A small image captioner, trained from scratch: encoder norm layernorm.
Rows from block 5 of the image encoder of a small image captioner, named by matrix and row number. Rows with one number within an expert belong to one neuron, the router's apart. Each number is 200 + 40 x the weight over its row's rms, rounded and kept within 0 to 999. All counts start at 0.
After each expert's rows are labels from the 100 images, of 14848, where the router gives the expert most weight on average: "top examples" is what is common among them. Only what is clearly more common there than usual is listed. The data: scattered letters and digits in many colours. In brackets: how many of the 100, against the usual share in percent.
# router: router (encoder.blocks.5.mlp.router.weight, 16x96, trained with AdamW), inputs 0-95
# up: expert up (encoder.blocks.5.mlp.up, 16x192x96), inputs 0-95
# down: expert down (encoder.blocks.5.mlp.down, 16x96x192, transposed), outputs 0-95

# expert 9
router.9,167,144,271,209,235,234,194,190,219,143,193,188,185,200,233,220,233,291,211,236,215,211,256,219,157,223,113,207,232,179,182,171,167,203,126,254,190,213,229,216,197,240,175,238,243,180,163,200,234,184,228,261,198,254,242,228,147,212,157,218,211,63,184,158,231,181,188,116,230,170,214,173,244,165,170,140,197,283,189,270,196,218,163,221,188,182,215,218,206,183,229,245,132,105,225,237
up.31,183,283,243,209,207,138,177,205,238,282,217,251,161,200,242,185,282,129,150,275,110,213,143,230,223,254,161,216,268,232,228,209,153,173,151,159,254,205,203,161,204,221,146,185,141,153,259,213,190,209,202,185,222,225,170,220,147,213,155,134,145,217,144,208,221,220,190,184,198,160,322,157,233,191,218,220,165,181,153,215,237,192,194,168,219,225,221,182,222,191,215,163,213,227,202,273
down.31,204,225,157,191,249,165,231,213,87,173,229,173,165,160,178,172,164,284,276,187,190,228,197,237,207,213,209,188,237,216,176,201,118,187,275,182,173,170,236,223,205,152,266,266,209,288,222,184,228,223,242,256,206,169,120,196,256,235,246,145,137,172,214,169,196,247,170,186,261,185,143,192,195,190,217,205,191,159,156,187,186,173,262,238,212,196,148,162,98,254,204,209,183,189,217,258
top examples: green (80 vs 39.1); orange (78 vs 19.3); count: six (51 vs 16.3)

# expert 13
router.13,150,292,148,180,84,240,159,221,157,159,199,195,183,241,175,201,257,148,186,138,159,152,190,216,286,225,189,194,168,170,213,185,108,143,267,231,169,240,205,199,216,200,186,160,184,229,156,207,202,216,267,164,132,224,168,183,200,197,262,227,184,294,223,179,250,245,245,212,243,203,213,203,197,173,218,230,224,186,184,178,185,293,180,188,116,235,225,220,244,191,228,182,242,220,236,241
up.7,132,241,151,143,207,178,149,177,186,142,152,200,104,205,204,211,212,232,234,189,182,188,143,252,201,211,132,256,169,227,194,236,235,220,233,157,192,205,265,158,201,204,236,263,202,187,200,184,142,121,156,153,167,165,180,269,251,233,256,225,162,196,197,177,255,206,284,219,187,243,205,85,215,218,182,212,216,168,166,154,230,208,198,263,176,188,292,207,244,235,207,221,209,149,170,253
down.7,176,219,195,168,242,238,202,210,200,290,140,250,236,136,189,212,205,197,274,276,201,211,153,193,174,224,190,202,197,217,187,198,223,82,167,203,165,161,178,105,203,171,198,196,179,147,220,181,264,204,292,178,209,192,198,197,145,211,253,185,157,198,189,237,208,255,158,288,219,225,247,218,220,142,173,213,255,165,191,244,189,202,208,162,154,158,213,244,226,173,251,112,230,132,264,164
top examples: blue (84 vs 20); teal (67 vs 40); count: six (59 vs 16.3); purple (53 vs 19.6)

# expert 5
router.5,142,215,138,171,154,238,109,176,256,149,174,199,179,244,137,259,219,131,129,176,217,213,159,152,188,200,171,229,149,159,187,165,160,209,255,223,183,252,176,164,258,262,168,162,219,234,173,265,285,219,181,199,194,218,177,176,234,231,196,177,211,235,223,204,224,275,176,273,238,200,236,217,240,239,262,163,235,134,131,167,200,181,200,166,170,238,177,260,182,207,153,171,253,142,180,174
up.8,183,175,183,237,216,192,227,231,247,157,106,189,187,256,208,152,119,202,241,182,222,237,274,212,222,168,169,208,228,75,155,179,194,177,187,194,197,219,193,203,253,218,177,176,253,232,143,162,228,191,207,260,208,201,255,210,198,180,168,233,229,239,229,199,144,235,154,141,280,204,169,179,204,222,181,140,267,204,239,171,173,204,180,181,270,200,189,229,310,231,185,178,170,260,138,120
down.8,156,268,172,186,182,204,104,114,242,221,227,224,151,212,180,148,235,125,146,270,189,177,212,202,206,237,242,209,173,110,191,205,140,214,209,225,223,197,132,265,134,232,207,160,240,228,220,195,187,207,277,133,171,238,180,215,196,164,217,282,238,210,141,208,211,202,233,206,218,196,214,211,223,127,163,174,106,179,264,182,210,234,220,237,149,214,179,176,165,204,131,222,203,182,168,262
top examples: blue (90 vs 20); count: six (50 vs 16.3)

# expert 14
router.14,247,232,185,195,160,267,236,230,237,229,210,215,204,153,214,194,287,134,157,273,221,165,238,208,198,133,288,226,309,202,213,187,177,182,188,157,167,207,212,138,230,210,252,251,149,197,224,181,217,202,183,175,122,178,251,240,253,255,200,196,184,240,237,191,231,217,177,230,157,244,288,160,224,189,222,216,167,110,172,230,151,161,180,184,108,159,165,209,198,218,202,134,231,181,202,207
up.23,119,225,152,189,165,206,160,218,246,207,227,226,143,180,216,234,218,239,184,149,245,168,190,169,223,241,200,248,181,204,229,179,182,236,213,209,180,132,207,147,251,206,185,210,226,206,213,262,205,156,148,137,203,169,201,248,250,139,231,121,285,168,257,174,209,234,211,175,172,212,210,144,290,207,125,200,210,166,278,175,198,177,280,189,145,278,182,242,209,161,146,187,201,198,98,230
down.23,234,194,232,163,317,271,189,211,195,235,234,272,247,185,206,207,132,164,222,287,194,230,215,199,187,239,256,279,238,171,214,145,144,159,211,219,221,147,155,115,168,223,189,217,193,159,252,177,158,192,296,162,232,186,184,219,160,161,216,217,155,221,171,176,139,207,220,158,179,133,190,222,218,212,163,228,202,144,219,268,180,252,162,190,180,134,138,250,211,195,221,159,213,180,243,209
top examples: teal (100 vs 40); blue (44 vs 20); brown (40 vs 19.8)

# expert 0
router.0,255,237,212,222,190,215,242,171,208,146,136,152,139,155,204,212,166,199,134,147,249,218,176,137,163,197,239,254,208,242,207,186,214,222,149,261,164,166,122,240,177,170,172,193,185,263,221,203,221,196,210,275,189,213,185,133,125,235,198,248,146,232,208,206,205,189,108,214,255,157,274,309,209,188,177,248,268,144,192,220,224,125,202,223,178,186,148,226,221,205,179,158,218,248,195,206
up.15,154,220,197,236,216,214,232,175,198,241,198,179,173,302,179,236,245,175,194,206,150,264,228,196,218,159,113,170,264,263,202,199,193,218,168,205,151,204,226,196,275,161,195,223,187,257,225,185,192,208,200,167,157,146,213,292,184,182,166,135,163,232,182,246,200,224,183,127,224,319,204,200,142,209,195,211,163,151,197,258,123,180,207,207,166,223,240,326,208,204,185,205,170,209,144,177
down.15,201,178,194,204,287,213,160,207,194,126,228,280,184,166,209,172,251,154,225,252,188,108,160,220,209,204,195,239,190,123,217,249,269,229,201,168,182,227,210,283,166,243,236,156,222,165,230,289,171,220,245,163,226,216,193,191,206,231,148,262,203,183,204,224,157,218,204,124,140,232,193,220,198,184,248,229,183,200,265,189,205,251,156,184,157,188,62,168,233,141,214,179,227,207,184,202
top examples: teal (100 vs 40); count: six (36 vs 16.3)

# expert 7
router.7,168,130,229,178,242,160,164,178,249,208,225,175,181,146,228,165,176,194,215,246,118,163,204,173,199,242,205,189,182,241,242,196,234,174,138,186,146,184,126,122,224,104,234,210,234,161,174,203,155,198,207,201,224,271,155,145,146,176,244,244,195,180,208,201,202,170,187,129,234,192,122,238,222,166,231,153,272,166,274,213,178,255,306,206,254,186,224,172,264,204,259,203,184,190,210,206
up.7,200,169,253,255,213,222,159,202,245,176,231,211,233,164,149,251,221,199,186,227,235,260,229,186,226,165,235,151,219,191,207,131,189,147,218,251,186,189,166,151,167,186,239,208,171,221,199,173,295,226,266,284,163,159,160,127,167,208,262,295,243,234,136,244,208,156,214,117,171,182,261,190,251,214,178,228,183,217,187,203,266,243,169,128,245,167,233,191,199,125,197,238,197,173,186,145
down.7,114,192,208,215,171,217,173,241,249,239,160,202,169,282,257,155,155,272,262,174,188,255,205,196,154,174,178,123,140,170,154,205,178,221,160,163,210,222,161,297,164,220,160,156,234,245,254,232,281,180,203,168,229,229,260,225,225,200,139,204,186,203,121,169,258,219,178,186,199,166,207,217,175,143,175,259,181,235,227,199,229,201,226,164,220,188,275,158,147,227,176,205,233,170,156,266
top examples: red (100 vs 39.4); green (76 vs 39.1); count: six (60 vs 16.3); orange (43 vs 19.3)

# expert 2
router.2,163,237,197,112,165,165,144,143,211,215,231,178,218,239,190,222,193,186,266,195,215,203,237,156,205,135,185,208,166,143,266,129,233,129,237,237,193,173,261,222,221,228,185,154,248,232,216,194,145,144,186,247,200,154,213,207,252,147,234,193,204,223,186,201,123,230,312,252,136,222,171,147,178,227,233,159,207,177,165,158,170,222,196,260,160,189,222,230,255,218,138,274,241,253,172,176
up.15,207,254,153,201,165,193,260,245,165,226,258,213,156,176,225,159,210,157,221,163,149,256,207,232,183,215,108,146,195,199,176,260,192,267,238,170,253,253,143,231,185,214,194,207,176,143,160,262,242,239,147,135,173,295,225,158,171,130,203,127,224,225,182,161,171,255,177,212,214,232,192,232,165,185,227,228,165,195,274,174,209,286,227,157,197,221,171,161,177,192,193,142,203,268,168,243
down.15,198,212,240,230,182,177,194,146,222,178,224,152,217,190,176,164,130,189,183,203,227,228,204,202,179,230,198,232,212,188,211,214,186,89,188,206,167,160,166,216,211,238,238,213,146,294,257,196,226,245,245,217,145,105,197,224,122,218,156,284,222,288,222,201,197,177,173,176,177,219,234,162,178,236,203,193,208,150,137,320,317,182,176,218,218,159,215,215,178,135,245,184,209,219,191,165
top examples: count: one (92 vs 17.2); yellow (78 vs 19.5)

# expert 10
router.10,167,241,173,165,160,279,164,195,236,128,195,187,227,242,132,213,204,142,145,153,270,177,222,153,187,196,192,206,204,184,266,174,166,203,243,260,152,208,168,126,238,231,122,177,260,227,156,226,225,187,221,170,234,185,155,133,243,212,265,180,218,236,269,239,185,241,214,264,281,208,243,234,253,240,152,194,239,205,243,171,169,240,203,145,149,257,178,243,226,160,184,212,234,235,158,209
up.23,196,157,228,229,247,221,242,228,200,208,237,212,241,236,205,269,177,250,218,195,188,134,222,186,162,165,224,262,149,177,284,172,172,145,242,222,174,210,271,186,202,236,166,235,204,159,212,152,217,186,151,126,195,214,255,124,240,72,193,150,172,139,207,168,142,220,201,206,185,143,223,244,188,151,198,181,166,177,208,246,270,96,218,198,212,182,243,231,147,207,219,208,240,248,178,245
down.23,221,175,230,160,213,258,223,190,194,134,204,203,223,226,189,182,179,180,259,175,201,256,242,255,193,222,192,203,219,247,181,85,189,170,159,332,227,263,241,196,149,214,160,149,192,201,176,247,226,187,213,291,235,173,133,197,186,205,194,231,163,166,194,144,205,154,216,197,200,194,187,210,78,164,240,225,172,215,215,216,162,259,153,141,223,143,250,155,148,190,154,214,228,247,220,232
top examples: blue (100 vs 20); count: six (44 vs 16.3)

# expert 4
router.4,170,251,230,180,189,302,222,181,231,122,236,264,168,192,167,220,227,187,193,212,213,141,141,156,193,186,178,183,225,206,189,237,167,187,190,224,254,276,207,151,242,215,128,201,292,213,195,226,172,201,229,171,158,179,225,272,134,234,234,151,189,168,191,285,242,232,214,183,215,191,205,254,242,172,112,156,183,165,235,164,208,162,251,126,195,247,192,203,197,189,159,168,215,182,260,299
up.23,187,228,206,259,211,170,209,205,169,238,82,210,171,180,198,149,176,163,277,83,145,261,248,163,211,203,154,128,175,192,202,222,191,146,230,195,210,187,197,221,204,248,237,161,264,185,213,180,261,220,213,143,213,123,282,220,193,171,196,209,260,186,231,174,190,235,158,171,234,234,187,172,183,123,195,182,212,188,219,181,206,300,261,159,217,206,195,208,190,274,214,176,260,254,176,243
down.23,179,194,172,230,269,228,166,240,214,154,379,188,180,127,201,208,120,275,173,229,227,249,171,167,209,130,173,211,206,199,204,203,235,249,168,156,217,163,192,238,239,200,175,182,187,197,198,222,267,259,186,199,227,235,152,177,182,127,187,173,221,262,217,178,185,208,199,211,207,164,250,174,239,106,152,205,227,220,247,204,129,141,199,241,211,239,206,251,182,162,184,168,238,206,179,185
top examples: blue (95 vs 20); teal (70 vs 40); count: six (57 vs 16.3)